A small segmentation model, trained from scratch: muon at rate 0.0078, trained on single toy objects rendered from many sides on busy backdrops.
Rows from block 4 of the encoder of a small segmentation model, named by matrix and row number. Rows with one number belong to one channel. Each number is 128 + 24 x the weight over its row's rms, rounded and kept within 0 to 255. All counts start at 0. Numbers have three digits each.
After each channel's rows are labels from the 100 images, of 14976, where the channel reaches its highest value: "top examples" is what is common among them. Only what is clearly more common there than usual is listed. The data: single toy objects rendered from many sides on busy backdrops. In brackets: how many of the 100, against the usual share in percent.
# convs0: first 3x3 conv (encoder.blocks.4.convs.0.weight, 128x128x3x3, each kernel summed), inputs 64-95
# convs1: second 3x3 conv (encoder.blocks.4.convs.1.weight, 128x128x3x3, transposed, each kernel summed), outputs 64-95

convs0.120:126100108126115143154140137104132147137128103136080119081151125129138137155099087097108138140142
convs1.120:120133101146152106131120135100152165081166082130114128147118103145114166146136150122137154113127
top examples: car (53 vs 3.3)

convs0.9:118137127093113127172147119146152137153125138150139113139142118112102073095117147097141139148136
convs1.9:106135132104087087138124143175117133087122118121098098144124148143142114147152135107091167096116
top examples: table (25 vs 3.3)

convs0.44:155110114117141164142133169132068156120088105123159100127127064132097142093104081115118137131123
convs1.44:085149130126158143131108145087147124109116086159129073166149122131171125127112102115167099152149
top examples: flower (30 vs 3.3)

convs0.81:135150160152126099123128088089107159106109093110149160114142132104151123123146080098101135121088
convs1.81:117102123131114088131136142135119103097139136110108145125122128108107146105104166135113094182127
top examples: car (25 vs 3.3); truck (25 vs 3.5)

convs0.87:136138101103122081106179188093123130092128149146173114155136138142144083170169157122152125113106
convs1.87:126132073107132118090084097187117149137177138106134109151102137114130133093104099130089125111123
top examples: ladder (76 vs 3.5)

convs0.43:090130134073138163154138099148138160118157177090120161149126108121138129124106086105124119161131
convs1.43:124165109118126092123080111137115124108163097120132132126124101094118106140103127095123180085076
top examples: ice cream (26 vs 3.4)

convs0.107:081130127136158102146122148116063164132106156131127105086071094094119076156119091087141146108147
convs1.107:103099106158094130134107120074114158146132099159129127138092077100085141157123131117153090078107
top examples: flower (26 vs 3.3); ladder (26 vs 3.5)

convs0.49:075160111120125082144202132138154156124144120129094117151115148115124131151100112137151164140139
convs1.49:159123150110100133122058158083100128107128116136118120139099124102115145109104118117120069078131
top examples: flower (26 vs 3.3)

convs0.117:146123137145088178137127095126123125104140138122118068138095136123151119104108097083133122143116
convs1.117:110074147130134112145119156113130135094143153118150132082156152094160143151106162134123131142123
top examples: flower (27 vs 3.3)

convs0.35:109099129116109113103068129136148111117142138127134147118125149117109100123156109103116131156123
convs1.35:119115124110128087112146099104078144142154144120081140095129101106117119131095122130124116076134
top examples: dog (27 vs 3.5)

convs0.32:123177129114130139085145113125100164109143152106127126179130168130137105124161100030114096115126
convs1.32:095107148144113110105105147106106124152098135150141129123144099118111151100085148111124114131150
top examples: mushroom (49 vs 3.5); rocket (26 vs 3.7)

convs0.126:178133118102111123129141126124135113093101158151154126091106130153131119141138103074134126121101
convs1.126:147130163164100150132167109154153139131129150151120122149137139136130104123124122172110143126150
top examples: checkered (26 vs 9.9)

convs0.96:148091133087120138141124122111134106124106083079119096119167089096094126118183142143153114102101
convs1.96:091137137091118133137110089139128137098118123102085129096100133137144142109085145126150097126115
top examples: dog (37 vs 3.5)

convs0.123:106117138165123122099157123102131091134141137161135127115113120106114146150123085114157118136087
convs1.123:137102169096103129117109080110113127144159090094120125096071107112105115100066142126124119095079
top examples: dotted (27 vs 9.8); checkered (25 vs 9.9)

convs0.69:139158131091163122129138094156131139118114113099130120114120169116098133138133066085141077094100
convs1.69:153105136154129081133161116143123128129134140148134157132158119101136132122098162134131078121095
top examples: flower (31 vs 3.3)

convs0.52:164128101098078115151186139118113135131119160158140137160123133149124138100121091106141126137115
convs1.52:136168093119117114121132124133131101129111060099119145064144134119108116111113131096104137113115
top examples: dotted (29 vs 9.8)

convs0.94:163090098143120105105148156121119042127091100158111076116137130102112138118124136093113130101106
convs1.94:103109118116134166152120144145144154096150152137175134147104121120188096102144135098134129132111
top examples: metallic (62 vs 32.6)

convs0.41:140130129115137128068171115128167137144138120154107134131116129145109108118156082154125119122143
convs1.41:141098127116128114122121103136113106104132115151105105150087127143119134153122112107119112127134
top examples: from above (73 vs 34.1)

convs0.50:137104162128056111123159113126158106136115136127155114126128140165078114111128078096164140158131
convs1.50:095115135081138146118116111119123115103119086120099125124118112101138137139101047171133119105140
top examples: ladder (36 vs 3.5)

convs0.51:168110095142126151169159127121068102110126137128134131170103148112118112133127110098177128081149
convs1.51:120123110124176127107134129105127129156122139147121151106099111112090108157172117151104100092090
top examples: ladder (58 vs 3.5)

convs0.48:127153101107113117136153173111075138147116158113139094132128064103130110166140058113143125128117
convs1.48:079135133107154106102147116115051149134158110167140108122096104141109113151150129138146086089084
top examples: barrel (43 vs 3.4); ladder (41 vs 3.5)

convs0.67:176149167126098124140132084120131111121086105121112153082163134152130197068136127128134130084161
convs1.67:119141133152137108119119117085119107101178134150120125081131122125150136139095139109130093142115
top examples: car (44 vs 3.3)

convs0.13:115136073135147130112152122122134127128118128135140131140105131118106110114096143123112135138107
convs1.13:149114155107159120175119125155132149107092120131110166162133121108141090155142162067142130125128
top examples: ladder (27 vs 3.5)

convs0.20:122154136138145127147113174122135100133133109117123116120085117109077093124087148137095153117116
convs1.20:126181123099133129141116098147142129108152143138121119119090082138124153102106158112135129139117
top examples: table (40 vs 3.3)

convs0.26:176157146131093131131171111080125098068121115129109135113132121144132134069131130124123123093117
convs1.26:115143151128139179120139143115147131045145117104126117135108155132110140160124116083136123103158
top examples: dumbbell (52 vs 3.3)

convs0.109:149144080092105111156178146131101108133130177136168158129140091151144131114099129103101155141180
convs1.109:107144126083111143124119152093114106138172092117096104134113106141124147140141139128084132114106
top examples: barrel (37 vs 3.4)

convs0.0:144105126112146171140170139160120104109124165146114119087120155119134155124136112132117126099084
convs1.0:102086113105134090112118130121130172136162103128121114130133096135136107120127125114136128101089
top examples: flower (27 vs 3.3)

convs0.1:150144110170114136138105088170091144097113135118112118101126135124128131145148089147137126096112
convs1.1:120124100108160095143124158116099126177090093114145138185148096115105126165163130112150133122125
top examples: rocket (40 vs 3.7)

convs0.24:145130106124209101128164115132115134129134158116143182120171114121137073128104118128155155071135
convs1.24:115112108150146098109125094100137130111167121123163136165085114128093135113156089168147140107106
top examples: ladder (56 vs 3.5)

convs0.106:117147057142106156126170127073111100135146115149123122122105092146092120126112109120113134120106
convs1.106:091143129098144093132095101097173157091136148153135129110138097145150142111132133135112161079117
top examples: barrel (40 vs 3.4)

convs0.88:100118126115105147109150172118112135120100128135129116097163118141123127111110078127095118143143
convs1.88:117149088102126104122074093121156115098108133099087148116118114118141117108099183147119113091083
top examples: from below (62 vs 33.1)